Weights of a small CTC image transcriber: 17.4M parameters, layers 6.
Rows from block 2 of a small CTC image transcriber, named by matrix and row number. Rows with one number belong to one neuron. Each number is 200 + 40 x the weight over its row's rms, rounded and kept within 0 to 999. All counts start at 0.
After each neuron's rows are labels from the 100 images, of 14976, where the neuron reaches its largest size: "patch colour" is the nearest of a few named colours to the mean colour under the peak. Only what is clearly more common there than usual is listed. The data: short English words printed on busy colour backdrops.
# gate: MLP gate (model.blocks.2.mlp.gate.weight, 1024x512), inputs 430-511
# fc1: MLP up (model.blocks.2.mlp.fc1.weight, 1024x512), inputs 430-511
# fc2: MLP down (model.blocks.2.mlp.fc2.weight, 512x1024, transposed), outputs 430-511

gate.717,214,142,199,222,179,182,189,223,219,203,200,249,226,137,208,176,124,221,174,212,186,229,185,177,234,136,203,199,171,214,167,183,208,188,178,273,136,275,162,212,245,188,172,199,199,152,148,134,145,203,192,144,207,209,178,143,164,233,202,148,113,180,190,217,170,186,168,243,224,55,318,208,143,235,212,191,214,180,237,243,175,156
fc1.717,238,193,237,177,189,258,230,145,210,200,191,175,179,215,203,143,255,176,196,131,242,192,261,224,188,127,176,276,234,174,218,204,150,229,144,148,155,263,178,222,236,236,174,214,251,279,227,235,272,188,237,208,170,161,232,243,228,176,130,243,267,216,237,213,200,204,248,213,155,236,105,140,244,212,267,236,207,292,177,197,134,195
fc2.717,241,213,182,174,209,230,146,212,228,219,190,213,171,196,196,136,169,217,163,84,246,164,261,184,227,172,250,240,191,233,98,210,119,208,200,222,212,225,280,209,217,198,184,191,147,197,199,175,274,184,220,120,255,208,274,218,211,97,229,212,258,177,191,229,213,169,141,233,236,181,107,169,226,247,199,219,119,190,200,219,225,231
patch colour: grey

gate.508,170,218,151,122,230,210,132,146,231,205,153,254,283,133,249,238,199,163,203,209,147,172,116,254,212,214,196,180,231,214,229,231,126,266,165,236,289,180,148,233,218,181,248,202,235,246,188,118,171,235,220,226,182,230,238,193,172,164,171,87,181,158,184,172,251,189,193,154,231,176,186,174,161,122,269,152,204,265,230,135,125,258
fc1.508,272,203,228,289,239,182,137,212,200,222,210,195,161,113,182,169,179,164,225,291,194,251,174,226,188,178,258,241,154,195,196,220,139,200,146,198,254,263,169,213,238,191,154,197,204,173,225,223,196,264,238,263,237,197,275,259,235,180,195,229,286,222,165,175,229,219,135,197,278,231,242,174,194,156,123,156,207,143,174,238,169,112
fc2.508,183,193,191,218,251,247,145,154,274,194,266,154,210,206,112,171,169,173,182,219,258,205,240,205,179,193,290,183,101,161,208,159,249,184,177,215,130,135,198,291,214,211,252,205,202,153,241,199,257,222,209,193,195,108,169,190,227,173,211,200,180,194,227,172,178,172,228,201,128,182,227,196,147,143,302,187,245,231,193,143,209,211
patch colour: black

gate.716,266,224,174,255,107,177,194,172,246,294,164,112,219,255,189,204,166,223,169,175,184,160,240,216,197,207,220,187,201,240,203,166,253,145,138,189,185,283,168,165,172,223,180,234,141,192,220,231,193,200,159,125,191,255,159,207,265,235,224,231,195,181,185,267,222,161,132,236,170,145,241,240,165,151,194,214,176,191,154,145,250,225
fc1.716,216,245,211,246,182,223,229,171,155,174,194,184,188,207,208,204,184,183,325,241,213,267,247,245,152,213,174,242,168,215,219,200,216,226,160,219,266,290,189,126,199,199,248,220,192,200,199,177,245,216,144,119,241,210,166,202,172,176,249,193,164,196,125,186,275,224,117,255,242,221,231,187,194,151,184,140,150,165,214,152,204,230
fc2.716,184,197,231,163,247,281,287,148,159,93,252,160,203,185,200,189,242,184,211,248,230,177,165,247,232,234,185,244,99,220,311,248,244,257,213,142,156,190,192,216,231,84,192,185,245,226,227,197,234,246,209,166,220,165,165,185,138,197,187,301,197,144,167,226,208,188,161,141,156,164,237,169,196,192,162,254,205,226,197,219,106,139
patch colour: brown

gate.661,233,169,149,232,177,174,270,264,228,174,159,206,220,167,195,171,211,205,154,213,200,169,316,255,212,173,200,241,322,200,223,183,257,160,235,170,139,205,206,298,222,212,255,254,225,172,155,200,157,240,198,198,237,127,184,207,229,183,229,148,165,224,280,238,261,235,190,239,117,215,204,212,201,211,303,219,232,188,191,170,219,197
fc1.661,262,225,266,220,197,162,182,201,182,279,187,174,146,187,232,177,227,214,147,187,146,256,164,127,180,215,212,174,198,168,185,219,198,178,141,175,175,125,224,244,206,204,237,210,217,217,207,210,135,106,228,268,190,212,128,169,227,207,206,218,217,217,193,181,198,146,165,203,279,258,179,246,165,204,216,197,215,154,206,194,200,225
fc2.661,142,195,237,108,203,182,168,193,231,201,235,161,197,226,212,229,161,127,214,242,217,227,175,203,127,156,182,208,141,236,223,168,207,201,206,148,199,172,253,201,240,235,203,97,282,152,198,185,224,183,136,168,195,236,265,188,171,90,199,152,123,236,164,195,194,178,209,159,116,222,144,146,183,252,200,101,162,208,213,220,268,235
patch colour: brown; grey

gate.197,155,256,221,194,191,295,190,186,209,154,157,227,234,184,177,222,294,262,223,180,162,140,205,130,195,135,205,214,279,194,170,167,224,204,241,210,213,264,248,155,176,192,178,128,281,235,253,160,248,194,189,177,219,164,159,202,214,166,250,210,244,225,188,183,235,140,194,172,174,181,196,186,210,217,212,162,254,194,213,93,226,222
fc1.197,233,206,228,206,207,165,173,238,185,152,256,179,151,301,172,214,194,198,167,184,152,197,176,235,206,123,188,244,115,257,128,241,256,120,199,176,227,219,149,139,200,181,186,188,217,253,190,170,220,225,120,178,196,207,173,223,190,130,212,173,189,178,153,249,224,220,281,228,229,147,173,171,303,234,206,197,243,208,122,272,251,231
fc2.197,228,251,227,238,189,187,214,154,240,317,236,196,177,192,206,206,142,249,149,252,161,218,208,255,189,143,271,202,170,241,235,240,162,271,203,228,157,113,172,169,186,227,222,239,197,285,160,185,178,228,153,164,155,232,201,184,221,192,182,207,187,206,124,219,176,179,210,155,226,228,176,235,256,180,169,216,226,195,210,213,171,231
patch colour: brown

gate.46,259,162,153,217,235,205,228,224,216,196,171,238,186,205,131,161,182,273,163,160,210,237,285,170,199,269,148,255,230,219,289,192,187,219,217,191,180,252,132,212,158,214,94,192,183,213,158,211,255,137,257,210,178,179,165,253,191,198,190,137,201,233,209,150,200,166,282,219,203,207,261,158,191,194,158,216,258,148,300,230,220,210
fc1.46,112,199,216,183,194,156,211,284,201,154,233,180,153,219,235,266,129,206,166,189,222,174,227,267,218,244,161,133,243,136,265,187,284,201,263,194,168,233,188,226,219,218,227,202,208,138,198,151,145,168,141,157,227,153,156,153,262,155,228,200,122,237,211,220,214,162,226,163,186,196,271,201,168,125,196,171,161,205,183,221,204,126
fc2.46,234,228,150,243,190,136,146,178,270,179,238,275,247,224,234,183,195,171,266,220,112,219,205,157,173,275,135,209,203,263,248,175,245,203,168,246,200,149,179,240,180,253,219,210,195,199,201,180,162,204,191,181,218,286,135,228,203,221,118,167,182,206,301,187,163,228,168,263,211,150,179,154,194,199,211,128,177,216,185,187,216,169
patch colour: black

gate.411,242,183,134,208,121,178,154,186,185,237,211,184,167,238,223,142,199,116,145,218,250,249,176,199,218,230,144,160,182,201,278,160,149,211,237,226,149,191,168,176,250,276,209,248,245,210,180,278,235,203,212,231,234,279,251,199,172,180,245,187,268,188,144,244,144,132,188,207,189,211,148,181,155,179,175,220,216,232,171,145,194,239
fc1.411,150,178,217,197,174,245,156,173,181,236,166,169,167,151,185,137,235,266,191,228,205,227,272,202,201,249,213,136,163,135,161,305,190,193,136,258,206,258,170,186,213,196,159,219,232,241,200,234,227,236,210,258,240,173,218,250,193,168,212,146,215,121,216,224,199,245,207,143,179,277,158,149,215,227,253,206,203,223,119,153,222,249
fc2.411,203,240,98,112,211,169,239,254,187,176,174,240,162,203,241,209,160,168,215,198,207,227,112,251,185,182,212,154,257,180,216,116,183,201,182,198,191,209,264,201,197,223,203,133,185,154,172,185,198,268,190,189,223,229,101,230,290,209,162,160,236,161,182,227,231,254,182,234,220,182,237,184,231,198,264,225,207,134,197,203,176,152
patch colour: grey

gate.201,205,200,132,149,209,140,220,141,179,250,154,187,209,185,239,190,188,216,233,188,222,232,210,137,224,217,216,216,242,181,225,240,220,220,269,273,187,213,199,241,168,152,260,149,237,201,236,203,188,221,230,270,197,212,240,170,182,166,48,199,291,276,275,135,219,120,201,163,190,242,174,220,210,208,161,226,185,177,165,120,221,256
fc1.201,275,199,226,263,197,199,167,208,211,150,231,226,137,263,155,241,243,204,162,174,179,184,177,248,167,192,165,171,161,221,189,132,214,135,213,152,164,218,230,153,212,199,227,192,175,248,193,171,123,167,254,223,205,204,223,260,259,210,255,198,137,164,128,216,233,177,192,184,267,238,255,147,196,206,182,162,193,233,184,267,142,181
fc2.201,256,257,252,156,133,186,205,137,170,143,217,171,187,235,156,180,163,186,176,239,217,181,257,277,200,186,211,267,146,182,221,205,172,207,186,216,289,223,215,224,193,218,158,224,203,200,184,238,204,233,164,135,246,130,152,229,194,187,195,190,121,161,267,226,221,116,151,157,225,179,165,146,201,247,164,206,194,195,144,178,237,155
patch colour: brown

gate.97,135,287,162,161,214,241,235,176,253,213,171,180,132,231,212,254,218,146,135,132,233,209,156,209,273,215,163,132,147,235,249,185,215,201,199,247,185,203,209,192,243,247,121,230,192,188,148,191,246,218,206,170,321,178,249,176,152,159,121,267,165,240,195,173,170,252,201,136,138,145,211,149,190,330,172,187,198,202,185,173,242,179
fc1.97,218,145,200,257,201,143,147,121,188,231,174,235,205,180,253,193,231,208,267,234,270,174,254,237,165,227,207,215,225,102,178,221,186,231,218,208,254,315,232,192,183,213,229,127,212,162,186,213,151,235,162,214,108,244,199,296,208,144,230,171,183,139,231,229,206,200,182,173,207,171,210,245,151,112,310,234,189,180,151,183,170,170
fc2.97,215,166,170,166,183,197,257,196,226,182,158,189,236,187,190,247,252,244,220,165,183,154,185,229,192,199,195,184,175,234,243,204,222,187,244,170,281,166,202,202,205,115,163,160,186,211,139,215,164,191,231,193,215,244,232,243,205,216,188,202,211,211,274,182,202,206,219,179,257,175,254,212,203,234,181,144,155,183,200,177,212,186
patch colour: brown

gate.325,150,247,206,249,131,161,156,201,143,119,258,108,186,217,152,261,172,190,222,232,173,176,160,200,272,198,213,194,218,90,259,180,201,260,211,225,217,176,245,312,275,160,178,149,222,204,237,182,167,276,162,182,196,175,248,217,182,192,191,189,181,213,182,142,163,241,163,247,226,106,289,182,191,195,193,156,162,216,178,196,169,206
fc1.325,212,214,158,145,200,189,184,255,178,157,230,233,224,199,171,261,223,191,145,203,191,220,217,214,264,220,251,258,284,210,191,243,167,179,229,203,206,166,225,213,151,215,155,172,196,179,204,188,225,198,174,217,240,157,196,169,176,174,220,267,183,208,201,130,248,173,218,302,128,107,241,138,146,201,228,165,212,218,168,218,149,189
fc2.325,230,138,192,211,175,150,163,249,167,214,253,172,259,232,247,217,110,228,150,133,231,137,226,176,228,262,216,188,126,227,225,138,156,224,217,142,210,222,209,254,216,117,179,188,255,180,185,271,239,137,158,227,225,155,119,111,224,162,206,288,243,218,160,280,137,203,162,153,136,261,247,238,242,162,230,192,241,188,188,215,148,155
patch colour: brown

gate.448,205,243,223,256,163,197,277,172,207,257,213,255,246,128,250,189,236,187,173,215,220,193,220,242,205,223,195,209,272,189,239,254,212,159,158,108,244,155,167,186,206,248,260,248,161,234,199,216,285,191,171,252,178,185,126,146,162,233,113,197,233,265,226,150,208,226,208,238,235,230,229,257,230,137,137,212,236,209,183,163,197,253
fc1.448,193,203,182,184,184,173,259,154,170,196,287,256,145,261,186,263,227,223,251,226,263,229,179,213,212,249,233,255,218,242,230,183,259,196,215,167,159,215,249,239,178,194,122,214,199,126,191,211,200,257,212,222,160,268,166,109,253,206,184,153,227,119,147,167,228,171,168,175,147,178,227,161,239,228,218,266,247,222,262,246,183,186
fc2.448,189,223,164,219,178,222,197,166,154,185,190,225,188,265,201,148,190,213,270,246,214,256,219,144,255,170,215,221,154,292,254,242,182,143,180,191,145,156,216,188,214,181,132,214,193,258,240,191,162,203,196,168,151,253,202,176,167,238,115,270,222,240,138,201,237,164,143,211,185,218,227,241,202,186,203,154,342,267,147,204,208,245
patch colour: white